A small autoregressive pixel model, trained from scratch.
Model: 6.27M parameters, 20-pixel images, arch transformer_decoder, layers 12, norm layernorm.
Training: soap at rate 0.0017, 9900 steps, batches of 64.
Data: trained on pixel-art sprites of 400 made-up characters on tiled backdrops, 395000 training examples, 1.6 epochs.
Rows from block 9, named by matrix and row number. Rows with one number belong to one attention dimension. Each number is 128 + 32 x the weight over its row's rms, rounded and kept within 0 to 255. All counts start at 0. Numbers have three digits each. After the name is the row's rms in percent of the matrix's.
# v: attention value (model.blocks.9.attn.v.weight, 240x256), inputs 0-127
# proj: attention output (model.blocks.9.attn.proj.weight, 256x240, transposed), outputs 0-127
v.22 089:085129161158154124101151192146091143136083121072121121120097135118135074100105104167135095108065148154115088188134205170070140123107158158094060108097170165161133102134084118131152160201154081167101102145106144118142162110160101111134091094129139102102128140138102147084116131206089094062123104093077107102111134129079176061122113144122084079128154151196132200088136111126170149176174
v.23 095:042119127106163166138155203138134092100083129125154143094092082131139089063132120182147185130113101129117093154119133127079104116116159110094101157135130123139103176162149107179148164168140136115078131204126120149132133148081085129069035082137124114143163190121123176122104110140095095092164089120133087181132119137150148160134126147137181130150107096154164139105182119108118117146105
v.24 099:178153104139126206137113131136094193138110074106175129206111132147121129096136117118149173172108124091200100116138120227112137107126102132125115124174111164130163176102152116167185160076143094153094117081071090174099167185175160145170105087131130074160178095127080155106104148176189168103145095080103173077124110140139083143108160140089133147101111145155147165145138146120118165166119
v.25 107:143133069094148105122090143090114166126134120128150147159146144111114110139125139168226163061154172135144135123124140164091183123105165165111162185204084180148094159135128097156110158168097161120179159092117139102153196111123122173118156153125095152165167167167065128090181069120180103111128154148148110148144097123154120100138115155134174168135154122109084117130114085149171154114105
v.26 101:164156125093132108119115138142104213166146126116154091123153121104149110120145158085112143187160097077153160144124137173154162071099153139131137182178187121138097098151113175093122106157124115125127121055107108114109146123139171155194145193111151144103157107129105088073135118148138119132178112163137118148170140118080183128144124094178130201110112143100129103160156107075155115067110
v.27 097:129141177110113150080124118095058111190103138157111182123120102119102115184113178134141132110153080123116136141147125042159150136165136133107109160082049190142143099139128138150115125171108128128137116068172094093116097145115147091160137111181179111145161076178141142111064120158160128124181149135108166079114154171146168138129163124085212189210101119126156129145124158152195111095163
v.28 107:138136151121239139148147180140101087159146145098130085141131102099137117125112171191127074135084115136072149185106140180160140167057169146104153199124168186143108143123168142153117167148106105104181111120181137108089139095084131179124118108115150112159133168134116147224164129160110128169123093116091159111113118094170145113126141218081173115098099118142110149113064099119166116080140
v.29 104:110107106096121090124085042083134137040149120122117140131076113180110085113157134143155086128138120079134173088156163081174136207157135132138102074139112118142160133155142165132153114124138089152086173136164163117176139158184083109137117158150146121111139150085148111100151173137150125176159125104084083175107172155122163135136213112145023175166152162128109156093090135158140116118123
v.30 094:167129137111184114112094193139106116185100114116132104203089096112190130132125110112164118154065155115144140117105156174100177100141099170124175142155136137064168117146156095142162146127149173111083114142103114161161107128111138114093119064164100118135124158152148101130196131140160147050159173103168154157106133079114100121151162149134129091112155163114130180115108082177179193088169
v.31 096:124204121141136152075173113116074105089117109133103105133103054166127116145216110119133162101141115106102103123144132095187120134082107118075179129157096108151147147125053114097126162092116081179129116152096107102172126107134075115103101108141099097165208150126086125203127161146077093088108162178168070107130097145175048168166150187101143135166091020124065114125112192136146103123141
v.32 098:132114164165102125101161105136117172106133128113112163115072085113110110134150086079203115078098111153130112135147149142104137095126146153125089112156103164132119143142097053076213136141136135204077141144129069166160107180133129109081103077105150146159154113120128139031114133145126159132132060127079122118169091128131156097151091128134127158162201123117163171098178101141103100165147
v.33 106:148142153136130130106157149094135165093184170164136160133135150182116142160150170106115154124142109170126157121151127118189109107118213114119097112146125146164101138134151131109068135145132046102151134133164215106095167174139075096153127139154158193142158141147129118128075113142118131187102146073106109141134143114106126145084155113090165137135127115103095121025103095144184165126111
v.34 096:096089171092198090107070115150131113120115187149113074127105096129132146123091139098096136144055192114107138197111155170123130159143105198159127164153139143146161122096230141125133136128101142120117120102140169117129119155087158150113099124153115127113181149186144230098190054113122113185165148115178166123140115152075133144155117121128125180156087076146146162074172157131164160109152
v.35 104:115159099138093119126149130138155163175208189150110130157142123117186102173150149057094079078103138128093148115143122102079149168118116150158204131156155116140111080120101136123154038180120104159122112109136141094134156139163148128161178177141144130132140125091075107136146099131118165151209155157152072127138174141148127088153172111109121134118063143103129095059079129119178147060119
v.36 084:126111169132144106161145150059092175141103131140093129053112111123093153165139219123148106173069174116163201059073112135113112098108129144184107157166112136086113082153109193108124102136141076144197137088106166182141148143138093104178142123106130139167080146153117164103078130123143149147087168125112087111121065148110101069086123159114136146153178098105156145110111100131148176118154
v.37 098:110115170147104077120096177133105068151067158116113171111151153085134173121163137123054171173145166108136117102130153110095118052109177148138156159079117118123078159165150166141136121156104108125173140139133109136116151091063150096121094119095084106125104134170124150181112122126149141155133103134136098089182092107134085184136109148151138142174064050139150141099149147168090132091147
v.38 090:155161157142117110090180092082180126141088126169106095166097085138137108132146148121147115098079112141118152147129166074138086136169098181158076115145107191149100175134115059165068119150139159150133061139169127119100122152075146089077145120099145139134178096118187133145118077162101155148145125154086185091130131152137077134093107155079151155117185104145141106078132184108184158180125
v.39 100:172102125143143179164109162115137099145113057149120043182078126150115109133169158116095111155120092181156118195110133132151137115148163140138179130157140132119132128150121093120133133099106142130139142077118204147094134130158109209113092090189147188133146153126121121155126140105135109111116224144142136080125099157135149094134129124080163123108130123160101132085118136117186162128136
v.40 112:093130151077066063119095120119120153119091114181128148125075122129102072156115034108115102116125175079123148105167091110164070119217148162117093116136090183095118149136161125090090119154113137108090116158126138159138154129125151124126058099177080124106183141129105121079159108104132111133153188181107169181120124144096132137104093135096135148134158120153098110151175095147141144151150
v.41 091:133078110141139150178073131106045143137079082072094110087137196077062126102087124227130138121128097151100132092145097143123135097150128128085141130108121118074156144116154142157156116091132155106156098165160115170154122114103152142097128094101115077130111061179136166089119110093138095095116119118112105136084082136124089105112117154114092116120119120133147109116121144164089066132154
v.42 101:153078111141129183144150100173083128103115108112084158119110149116101130135179103158164149138097116115130172151092136125127124142093126100169085121105101105132120191127121114213091144151146117113116139159154135140111173090110145113180100121148188140095140159094181190093093142104153060111087121124137117137111133113146118143110142135098165161145105164152102155097128131207124124187116
v.43 095:067111140158125183114140179164086097086129090096114129103061109105098126145101153136218149117135084127196114094119173067194131111128124140069112130148149086146128106121101043075112085166139118162069141154105132144138143156097134097073100145135076125166173151055129135125148140086184141175161116097098116072153123140119067092150124108123129132150153099092089105101170139187134119086127
v.44 110:050137097156152184130112109154129152146185157146125129149155099113077162099117138101167088176146132162132135147080099147108148116105147119160100160093127168118105093116135134122117086160111110110129182092131129056114131137147122129089108098121135154133129136113093136170192161126094029113127196149145091135143146091154172060162134113131127139114086150154130111096091080115098105144094
v.45 103:073110129177148122124120079164076165154125115073129119099098078127129142133178080052107099084100115111134086115133102191075148140084075114098154172130110089135121077152115152107132126110085088093094148136095093092159157161135054160136159167121141170123185169080158109116130178137107154036088128148204071113134119095100109122175095113141137120149120101095155157143116121131109078121153
v.46 090:178110057136137092117130209182118136127150139160117109146166163167168172137112137104187132134158141121121152152143125225135181148089167137136118134111206146137126142118189116133091124151086085077151135165203131123101160118110145166086124128153117142064190154074070117186166084136106096127109164136206189135139132154126147127150131165120128155107077186139121081108123127068143090174128
v.47 090:129120129127159117167181148133165168133137152174146129109139181169154171071111134127170162100143171133116098164140111151073071105097168151138102166140156059092084164121138122161106108159150165119138103191051147157130162124141158170060096143095045131110151134102161137086127062100133191136131133131212132128136173148168132162115115173159055106161143144169141162077127153147124143153105
v.48 083:119147119111077147165096107119119115115177125169115102138120150188137139133165102110097122108105123141169125099173117059141164093141161161150145122123091105125088122090103115136123120129123146107075070180123171128108159129112145178081133169153095146142159112082143130113141114131139159098119178071121132158091170116074147061142150133085049109084160187150086199132126116148118032175085
v.49 097:121174095113108129129121105135131149131092098118154147133139137196127094073148140129139164103090179148131095161075125116112145132132070144139167100107116126155168128125080185160133093087143103149125083050150104150138150121203126141173144217163095133132152097149145079113167099166135108104066089147106129107131131113087149122064140155115107128164174092153118143148160142169191197119178
v.50 085:097151183099157119123158180130139113144081079160106115160101123116142104092092166134088185135086122134114126128114147150123132116134197145112064114125081142148133118150138093123162165129118109191113113094102161132097141126129213114125091162154112098187051132090124184114135160143181113091122145128073112159167153159153179146166146165117173130152087098115136093124115070134123138048143
v.51 091:177121072133117098119088134128147121156124090166134142128091138100088122136128087085134083120103072156105118154097122122156176157106139094182165183145109121100127061171073161091122098145114137110191156111084114161126103094109161078191138193073112123115149107119131100122120136176126139169106161177136151178149124080165160128179163154152135161113186154123109163130160136088118147095097
v.52 102:169127124112122102151148128105135124091156156150185116117132085123088123076088134073117082143152060121101142113166190130101103136178140168136109121142179161105133109112055084117114223133133122074114090172167119079193167117151116170137143144189125137178194104145168152104086111150165163174156093118148072152092120123137135099096149118057112106117132162141115181123137133110129112143091
v.53 090:137137126126118128041100158124136104191120081130137173133085130120151170120167120135136174161111132155148167111187071076125128134169150146169169123132111100159073116119167105158119129122136093122095127094123165086126091114128153123096129105088082116154101089124109121117162138162136139100111139061160150132110108132224103098091102084093185099114146112152153078084120129127087137169173
v.54 095:143133120088161165173154165123192137124122127218125096143185130094127095082136208092108149109178115152114152147169163085137193197124120222128113102155147093154131126072097135071166110144124154092164111142077135110171083139168106181136157086173110151139181153176158169125155098120181155139124165172138144101165145126174155143109103145118162161085175153155152187090152126080113142192137
v.55 091:112129152143141158142129129188123126131148154121146105178112151091199117119150135153142127076071095159185171149148057120110106158105147120118120143097137054134084090125110136177154171099100148125114176107166146181098150133101150046108155144073164038052077180139120145129085178099123120170087096152125116108166090101179119112124137098188162145150123097159145132129113103112065147139144
v.56 086:115134142111156195145071113107163200144070110161083156140141090127125129151158156140107102178144153110096140118091167082162184058174112099095135133152162122134148166149115101130161130115106056092143096153182117164167087160103133134117126165129144156154209106054116118093094116153167141136099127176117103136118166139129145087129102186168151125191191109163138181234149152126135175052144
v.57 101:162094166107104103142163171116144063138172132062151072131141082189088187141096171157159127168084175098098093159131156065152125129113156131136104167115162123102127151141161122165133159112102111135114118087145142096135075129174155146097149123125170083160120130124167145139113075188123101140125065097128119054120064158136167170082089157106057119185190113056113127130188157119170131173131
v.58 090:088124179111051174128093113064125109129158142122106039110160127167114147152115195054138150205138120122112146155147200141125183101151155134158109130150106134113113131170148185143176151173179101133118085140171124134205124145163145163156126217135117114182165062163162081119051116152102167102169145146104128037139129130127167088120126137140146125157133136089125140131185157153128091071153
v.59 089:166144110142119128108153105152075098093138094102113111105141087111132152160103057229134151149159130124087139111139105103157135160107110088191044162149127164115100108130126105161113072115124101170116186155140117144115127092046140098124135131163095101089135132065157083131145152103125108079075105110151129179164125199172124141097132157166179115188140155102104097143094206110105133197105
v.60 094:181157207137122121143152138147150108180123162097098171098158181096146075158138170144104144086087165157166149143158111094135168158116160150140125108096186112093143142114114113123103162097118161077142127151088089091183160122163125153130105144120112098102115126102120117179121081185177150080121101145121171082183118153183074136118077105152108099081105109107140203091136153113184180189110
v.61 084:124133058152085132163084092160141124127176136167138100180199165138085143097179148122121112137101131116097121132155153171114191112126134155083193085174067136152152123148133108164163116161158111108140172107149106156146112131141105124198123163133186167147164119115220106073181146100126114080159101175186113137183140155123125129162144150140157176175162170116149159126188127086183156152117
v.62 107:134079158167085136122198106132122126139172137146073105103098164128109088092080193155157114149137066119076190174102113097191132127104150123100105147135120105097147171151167137157131068163130134175134148124158115186158149171104129110168159163158191085124143139148084101146149143109136102128213152169159120087135172137109159083150170100144194163139128104088110125158174110124130135128208
v.63 088:101166125143119107177159133107097130167134170115160118095148143133098110130118090167140110087099124174121160174145064130193165129076126132044172189117115125138163147109119086059139098132122108156109122164097121139058083081120132085099141146109100125096165129069158099136117136130116117176130142183175155081108144190183086177132126129114163125209136160113113131101115112150124166085119
v.64 093:100171123138128166154116161097145126119108119079112121098130062102079111121116189127159204125213179104092189102197121072171081132081144110115133143157121129172141131107163152119176057111114102127146121121195150143114102114073094149118166136163119138194115100077141176145129108135205128142136104129093106152122193143115146182150105176100122129173175140110118107148195141170136106121104
v.65 088:166137086163100077135098169142150095128201161117180086152177123094092154115134115110174100107035131108092091108131153132119102058115174149163141176150144141117092156139206117106211094117099096151118122118142159069094091136162111107120128078153169141129130147099070128109158157160107133098118090136167066151127111168079157099097127135166132100060081166086133128163058102127155124143081
v.66 094:065137115103093153134194130174131112114087128139143121155146122106148175092108168061112068141119142164150162151164117089151061194077110125131171109152130083088105120152140196145146148132074103135077127093161106137179104165124125083171119164089144105141104089105141122131126106157197182218120089116128045170075168117097143141096145170171136130134115101139157159167102129106112148087122
v.67 099:132127124135103093187143132103062135123152149130115119107137110140137127083109084196183083140133096107061152143115133127101129149119085142093076117138170168108184179105101130128139086138200068142080128102177090152057101132163107083066139111133162109060095136130140140148137176113093082162112133148161161110091071149114127180107110076174171162182142134114154124107152140129105182163152
v.68 099:060113127094083115187143127129103156148078143111157112153169107079146159102161169115123136139160190131150117111127192130111122152171151155148188080113126149149081156150172159138146090107120130106147122111151144099117067191155080103152179102117134155134103133133145135115123126150133115144157111126089101074168102116123170148094110094170087111120107172129178128118143151076152133140132
v.69 084:098129155088143077155130203175146082148100091151139155091100129206157144124066127200093195160117155191185100121135041128173122134107124131085137155100095067093124130134165109121143121146155110163157116070092146097112145117101179143153081122144069129159101124140143112116149107088180070139157167112132167147171147176145158127114144101123142143086069096118133129155096086136139116108145
v.70 108:114136141107148100189199110159066159084124123146145162100100116101161122148137096149158102125186133126161119156096131155126092133159098098121160183117114128110173136173178096101125101130142163137114188146099126141102130125099059103107127131127157079115139137158096153129121195022134076172131128164153115161132100141111133145117145067068144113190110132138128106103170115116093170162134
v.71 103:205206129135173148132164107078112157094121164065167160120157124114114149122141148190125183106168165122183122123149120114181127162159143157152094134143120121127166078125154139092124097097110134154134079078141151153135144174185101216172173104127119137138158117159217104145146097147143094154085108097107122181151110109151126146164156162144147152145126103098097180149155124054197166163114
v.72 102:125123141125119103143137180090132135129109130073196089137144094151100164154147161115170165204140130114103171115146181125107073146132190212133113133136101172077158117200157126126136176115131127155072143111163124111158132142150165113138114120097112169118108125169181183108141149153141102164132162101145100109151134117086146152124129174130126127166141110085148161204173173140135142133115
v.73 086:109094112098143174105141103200182131162157185169147087150118188115114113081132100076144160141137079115161119114180194170151116137118103120139148126123139139182155122145051132108102153136110079131141124121151200146102090124147109153147126176146140113161190111096092133092186088195118185146089084191127113141137144164174143096095150148117187132135143185128113166156133135111152182089094
proj.22 096:156091133136092116149118133136125075171135170142143082129133101109098207168211057118159133126131169118136204148144071142146124166199125132111112115134063127132115147153135136090105136124066144115126147080101112161141116102074161125111143154118131108125096134090189142144155161036141128093131120160108181092122174108161101200152095172200174160168132129088172094160142166097121129089101
proj.23 094:116128120141074115102119086132109116129160159160085135126138181159113219119132134079129115092117173176102159094175083152122097134106162155113112110133126112137126081101053181086144080127134111126204067116145154159099090119085156160108194176134117081137129065126100132132124144137101168111125138166142088109074125132087110063113162144137165166099170131121170118124070087136144139127135
proj.24 100:084079154089120095121128087119206147131113135139118094040065126148120155148092134151145112140191049155078114167087175156161130124122109137176114126154160156161159079134207179081132123221150146115155152151121143114173128119121140151119140117162094162126112187150161101140177174174084191127142144184129086107172156081154084076095113128161087177126090160172108131131136095116127103122134
proj.25 107:139154107139114136126157137150124155103163090161122075124109211149094168153073091139090165101093099161072190133103119088116116171099124087102087065112130150109164134143208125108151149162130091150124152142117129117047127104187124133124141065152140144122100175189128129109088160154160157138076146091144126111161143156158166118144123141136102145104140150179121081144097078118085058146148
proj.26 099:069141104098171105170161099164111099125130133134136138106092112098132091108164101175056154144174077206122091129052158114144117169144133087101120147089133108125072142115187084155145192113054187097133137158137132142125135097127132130115135103124096120127094159107112140149126212127168109135085112092076146138057136141164087077095138129060127131115130092140106120163122171138062112119146
proj.27 103:112119137110170065099155130153149194103160157113143098163148192097134145109180122136133149161138155121195095126104114148126081111112151125110122146130177070101136155187058151080136124116154066133149100168121114160156084101171135114117102116101148140123169177114184202099119190082111133118085098137190135171107061107104117138122141144106085120122140089138113130126131120097065119174099
proj.28 099:134092124148118094071166074162084167130121121119097126113130165132159103081146111075083152062107153152186104159194023172085134164158168158113071098112163137110095121133107130105151147134121126122072155153126080128167141183156128088156186132139125155155090137112165159100121095096168095091125144150178179166188111142136100090081183130163112100132166093112185116108129131152113149148065
proj.29 108:115096110135107138087191114110084173200155133140147123094144087068094159126139112096139171176132105089124103143084138085143117069157156125116181136107111125137165165159133057140085125144095206092128104113129170132127123110070156111137154122090122135131118055117095194134073149111173128109161111137073167105080142120081140125150079173139190112111185072164125130189122084088138145110183
proj.30 095:168129147158093156157128071110102158098115138162132110129126127134110189114092166119128104127161078145133165184189092081170113113120154072161074124098111103163130117150148209045192106188133172110118104075115129149148168113172059147108151137157110114198088127115122133173119108080115152195151120139107148142160117126097153115106101091123114125116117155161147098174133151102127133129151
proj.31 104:146134171180117132120171090100143143108160071117083123197166191103141101091149073108146092148123122148134144072121143141101113095132118140106132179144126154124110120138111187122122068216150111116172108209104153113115139173156182112138151129131084115091085077222132137104145078099107172113166128130130113149117165114130145111070102130122169101119113192164176139100116063133153130101146
proj.32 098:074175090146078118162117118123158079149131087169179159132133144185107220129139133156139084138129152104125147149150159150151118127121092126112162141151117124114156089118117161140123099142125088079153136136118137188143181137124118121140114165108097092127094160088104120201143165112058117148147181116102112127129139062164116137150156156052105158158066193119143095134112132110098102090108
proj.33 105:121099117084165108149159099149169119079120104084102132107182116131133105120164132131145134107092140055181116147142151146106130161150136158122139131107164134149091136113125083160142137089162162150106155098150122079105108149132125070102097158077140079102096056105049164114123083154123138117157129151045165160118131121136094110149159154135127171152132076145144140124105100198126170106139
proj.34 099:171210095115123116165112088060151123131117067140184178101105088097126166101132188137188144110120154138089114188184119136141135074104204074208175096134138106148098115104093125135134165113174107161094119146123143123125118094119153128174128113154181137107087140113211129140127156159117137096164103125134080129139098095092148104062071065160130122090145119125092095167138114115083130132104
proj.35 114:108093163085202074118074105089110160106120086086136143159177124143163097151158099154171147165138127108166090085138155103144080098140207139088094154135079125128128156178125118138089120094119198168116132149132119146143152104162098111064120115117125152108136087159106095125143109061167113166127153095142189112179124103036149213117152073126106067140137097142094208156178106090133130186129
proj.36 081:097151105113132121166126087145163071135120107111195146146092129074155126092068162125123135132070168169174088154169130165130122147084096069112129069105155152119084124108147086079118182127146171106122143108123074050153097164122171161135079136116177154126106106114144147162146157109112118087156113111123140156109147119145176194134104092170136174149121141122167109161161134145158129130114
proj.37 098:091111135136152124116150088143112141155138071126130147200154153157200106071106164128190065062099126142139145116126133115136122159081164135120119124177170131102099127137114171183123106044160078125121135155143152086159110116107117209106118198163141142064129082118112140113148125147085110121163161104118145200126136163117130135128149073131127071091142110088110129149111132173121100134142
proj.38 094:135118096119099131167131126106125082101118120151113127146162112088144162114131154097148143197152119122128131119167149139109101129145157082152163152133134078141136040137103135113194085095163138085161165155122144148158115235140141093141126184191089092149078093098019195140108082127119151101159133095139101177151196084114062098122103141076063118123116131114142128127083109123127187113138
proj.39 099:134162194108181075140131145114144124091123170102082145074092156171105142083109078122123084140124102119104132138115065180133112173114105089104078165103116145185117121182142094118147140200182135187124158167133115047126053094169148111095156126102181110162126107136156172072057155147120166114197080190087151167085121105070141135152155096175101172149174145110128130194157147149146095101139
proj.40 109:148140149189098166112116166144132111116116142160177109121129116075094197118121189137129167088213140165142149132086167122121135102077059072173139104157143058145150084147083118122152116101106092125174144123134141120079097093191081134147106084127173130098090151133108152193114109106115154125109064115168084105131153115125169114172097146181117097127108154137139129115121118162128131131145
proj.41 094:102129162156048156133117118154189155132166174116101156116119166150137116143118089085136113130125147167126088127073099149073161129098010099159081073164145140147154096128119126095057146112180120098127127114028079079176167083151093130141134157173100164124055171090199147111100135171115157113112103118170166139111177160145129135138127136151163158134149185163163126105117114113155111106096
proj.42 100:134123094176132074102136116129159123114145143171132138140105088151152161094104144118146111138162173130108087110129121140072140131100106174139176112149125148132133144152160144037144096149154091162128141164057140061157122142093089093139157157115143162124080108196157108173193135132063110159152139120076121144155124146173106136158111178175150115111159121091153044106078164162110131087142
proj.43 103:201142098136135134131116107164170140105133149194116147147138152174090121132150079081090095075153097129129142154089124109116127136096097218105216092153112106129164165147127174206201153125099119101124078097147120136112071127191124119167109108123181146134072135113126132125100190122113075141121115137080070154135135114122135159142146139094103188119128130158111112145125109101111114165134
proj.44 113:168127148123186046103100112104093108105137130133140109121167183159151039107142099102136128115148135134144067117108132079140085121135174146060112154153123092115132129125122132114100119166118138152147141178059155138072154088081106096106143104090138137144157115162129076168107132158116186144208097134140150126151068177104143130105208105139157127124105132053146166127106232210125140105160
proj.45 097:149119086143143121141120109140107118107155118139156104190143153121114122120132139116172149212186112179064129098083146128185084114165164088079102144130092123117094157107116121130128140197111143154131145116121087158161118104181119114165153088129115113140108107196127083124148115133106143162109158137099179119059100097149137163082149124135168138141153231170145139093124133120174092081130
proj.46 088:092085130125140150106138098077130163146109092153088147123134071132142114169113135133135182114114132138119112143180086152079073152162121141150152145119053137109126136080076142140207115021130181188120132119079114132098128153151053125114169143178134106110111150127127113126168072110192152061109118105089089109161074100169140116071145121096135107123121127152134148047138118201115162097096
proj.47 093:121155077101111127162076127139146119205052088139090124128107127182088172185133149132072095115092087151119163086196100150119117142155123110129129088128056164163104111098136148156171164000122156156140121111153138135148129163139129113072115187160129084129145119142101093144165093134109094117092102139078082080156081079098169159135154089115163124109143140146129121138108111122107143089140
proj.48 085:124127145170136074148132099139053147131119148073155084076152133088103135122107085084164104151132097116103139145124145170133105146113093147134154119158169155107191153088136173156214158073066127132180113117113093178155113135145131130132114236134160130117202133137107130138161110115109142091080100120158129154146138080084052138169142101206142135132090137125102177120119198124171158147190
proj.49 104:202057123194116144117114109086118173094140162044127138155123069158135155130142112114143087113135160065142187100159077167084130169068152118084170146090121154035123123086134079106103150150090102129119119102150101129115097130105110102129148079121069202105113143122104108144106178146084124105193156146162101183081144168151188125194167096141184142116065162111123133132128164135166136200127
proj.50 095:145109154100131157093067113104129082134182149153150154094181127138075116103121128168126171101157122157158110114098164107161114117141109086185109161137181094133191124144170176153116142134120100092112122090090069115187130106087125155128178097144156131109146137128183085169167095087120179092104191132058111143123106142134075084127098110131130098109134169052119154119133112127135125234165
proj.51 108:073125135136114126168082148114156119107118149130189161117145147164182109089078109119144120172150177172150143182148146152130094128119122132138065065194144147149077143077161080091178100078177099092119133120092175119049128089157074165163093136172146142124127160125140161097147130109126139143110088082086124073172160135097110129126094139091128099107177127166166138142133138143114144075143
proj.52 100:131152092124106168117126100143108141188144123031118124145114129057129167122100084125159164131199126126150132172130119160096175177153107109092196108142134119108164141151174092162153115113110112126195088181113139179102074112099168167079133161110112101142135104155112061111148119109142188074105143123136127126128136067106099157109103124185107129074138136103087167107149173152180156120158
proj.53 100:124141104122139136156089135110113152139099133131081161098149151115139153121118067143130111095183120130142135105136178147105081123098087127163109104103100156164125153073127099120107120149177123157119147120166100137132171130130154201101108113147158136130157163119142168156131125156134142091073170114121101128134146111114090124178124180118089149119160136069111151128137116207184121047124
proj.54 094:200120096153123143107128074106098139131119117043109158130126159107161161139164056105081124155094184116148135139152117150129100131146133085143172122115153097108158140081144132148083175093095118131071122131132130095052151149113141087147155158102168164187112119155097065117123100168155160156087080158080113069105126170181147104097159143157128132139119126102151116141148163152148105096127
proj.55 099:108087131092130113101079132190105126095090129147143095130063151134173111105140126138099143164093112163121080151058238100137136097114112110105121088136179130124079153165077114132097150193212096130144121174087058128145086138173126182193065157122111170093096120117086156150134131143138118143179073132155141122133153144092167124109131110096137092155121103113144122088080083151096118039052
proj.56 095:202156143172106109149158180129130157150178131112130157100076098073194132078101165108148135112073149135111141111149125131099118138083096082153126154095117157110104146154135108130131070041156130128083161107120133128083138165132088135154155133122150101116064196178129154167126110159156097092140151089130111122137175133171121174166141126031172134103103091109110099053078149105179136146156
proj.57 101:111151141112181130121158122142147152124163103156152090093112107138167081152117130101098148171177074106176069096160187193123128115113135153128097122059140138148113125142119120082103049172110140142186089133126152143161158116139148134162115073131021101121156140179066149147179172157161134100101130099107098193134156106119148150141132142152134130082136116142123157102137147124105114092157
proj.58 094:138098140140179107097162158046160122179147103174116138084133090143161108120077123133100108138119092133151138093124101113159123139075097067159073162130188085160119124109171075082094104071132176096138145092121101120122131138146146137156094118109103097058122153138054158163161175100178182166098134104168095147093165119146112086136124113109127131111137105172119150163094131142158127139165
proj.59 095:107189151166137094147076126107123133132099089137143126123161130195130167089112182104128114100062109116125093071132100153100137152085190125128159109198092127155094123106150135104147165166111138089123107149144164093096146154186169160113139157144108173100130155134104136098121131148130081185139091117068108114101124140117121170103138093102096190125188063147148148159185151111157126083159
proj.60 094:128099099126125104105119151184130122106125104217166119167074072170124157108152111110117138166091100040167148148108195131138120089126162134156114141090121073120091136194090155160100071166163171150137105138158126173135110167099100087158073088090096164172136148145112168099185163130160179178170101146161094114162104151120153160097151162198116152169145117070138080124079054098125128067129
proj.61 097:178100126159129077195118110107128181130103084090150106113059131158112109125093108110165140132110150108142150091078077139123071138116137128123143124070176166138156188109140129117188168138077154128104128143095147149101169127158137114132138143104127135127137125133123091126069102131094048134149131081144133108073168149110177135154147115074111156110082136176077146194135150094121086130105
proj.62 122:094138127142160128110125121125091072087091128149128120086054117134117137204120184114088104124116099109178097124099150118142145155134125144155067151123163096164127170151110142118154181109164141077116169170117128157169111136106108105154071147117097155154120113142135126133123129169180159189135116119072140125104139113146151098105105145151144103126186110150154083141112104098044135115059
proj.63 093:155122133119077135153118142145103120069119138158153110092133129130121166137169220128154199110142109130076130149116120096130111102131162066171063089146129182108073083192092126158098152188115151113116134104139145130207118098109105086096125096102150132103121143172115196122162190166159065113152149105116151128117101108082193130157109156145156104148084047160180092185163131135086123117112
proj.64 095:153167124105130152095132169090106140127144122095082149123127102165101115157117133150140069125152125077185091059151103114146135173139189124089158145104121150101160097132108098103139094132121172157100124095114145096136214165162176123118195073141089162109107103119157095125162114155077145091075173126134130135110077083130126118157087106084203138099097132094139121115129149127147150162128
proj.65 098:057174191130125126148166121163184104060113115119128180161104148114138115168149152112136079145141124090100158109151150126115143126109139134101110066095082140198165132064107129109122123188063123100146125109114063134161158087142137115090167120120170136130095133135118116143122084115165090185098133115146224111185047088145114226121168149131101135125186144148108116104136158115089102118147
proj.66 099:092070124157111164130067136136159129089154142075079098120088126147156106093148142154187047149110143109138123118139117146090217172110120132092145123153167138084158121088145134125145089138194108165164121233124090118124076134110140153144186136148083137151125108160113088143133140087114115115099110115120156131182121118163138179082136108137146054128091133102080100081129142118140084141143
proj.67 094:121133183139149153113104156182144136114093111108143093113094137130096134200143155144103168168117116159124085158185093147141143147123163126080080124041037121157082149189089128151080119129109121130167165113132164068194100111135165109111133138139107098103146123141110109124124113130155087168142077129067124095115167117199241072119154155169116064115136086145093125141111083198127100109117
proj.68 095:160146103158167159074167135125164156136149108104069201191100089138133121149142070084120106166144122144108095133166150114108136146094114097087147164121043112104118098085076093079088133102146146131080150111117141136100130107103159176163155079145116114109133147104153123140124081190145101110157104152148115096097080156141190138105126149097086146088137124127119135100119150159181138106138
proj.69 094:164147118178175141162119102122087108098135157117091105125162178145100091137148095053128091091141112156141129107080173125174105089150124107113119072102192138110152134150098144099146134148162130122104131132111112066146159075120099109132153094115116074146125090131139115170116144110064158110116118086058133182117103114125128082163136176138136124153152155148156087165190121137135113126116
proj.70 122:092157090129153169074087115139139098130109159133088122145096171137154138157147176103150114092138117167081085125145089083118156102136095119116123068163093169141121063179053174184158167171153127119080165122136132119141117097140149105126144104116148118129102101152166118102064121174175088097193150119122142094121070157123182110107093138141137110128161080112181048138131118153059134073082
proj.71 101:115145143121135160136124101122065130113145102095067139130167071107083198161087097129137117098135175145135168161142151161099119147087138131100163139101031119119157097119087082121147166181131126154107115193136202078089140130086139090111109122149075214127101128125138111099105136167111176051167132151160130101070071125141170164137113115125124130147116206109144106170159140097173129167107
proj.72 099:107178118117137147143121092150165194149214069049076178136146101143139145139072111140111107119083161104177120106174113113115125126123088138143147117127112112165179122072114057101125120170157136119107075117133185140087115096138162119104162112175095136118137150110097125166173137132078219085124128148153139138159088121145165141136099104128100157113106116173128138097161132153152127162102
proj.73 088:178059117141112109158168128108126146097053154144142107124126114084149151151148106116128182098188155132078153150055110183111126194127196079076137157101134130075135159102152144080144139113102133140167128073111112045146108112095100122143128137135175096123107122105173165123111135127150042095136111160119113143154163157141132176133131163157095123110120174108085110154119137149116115176160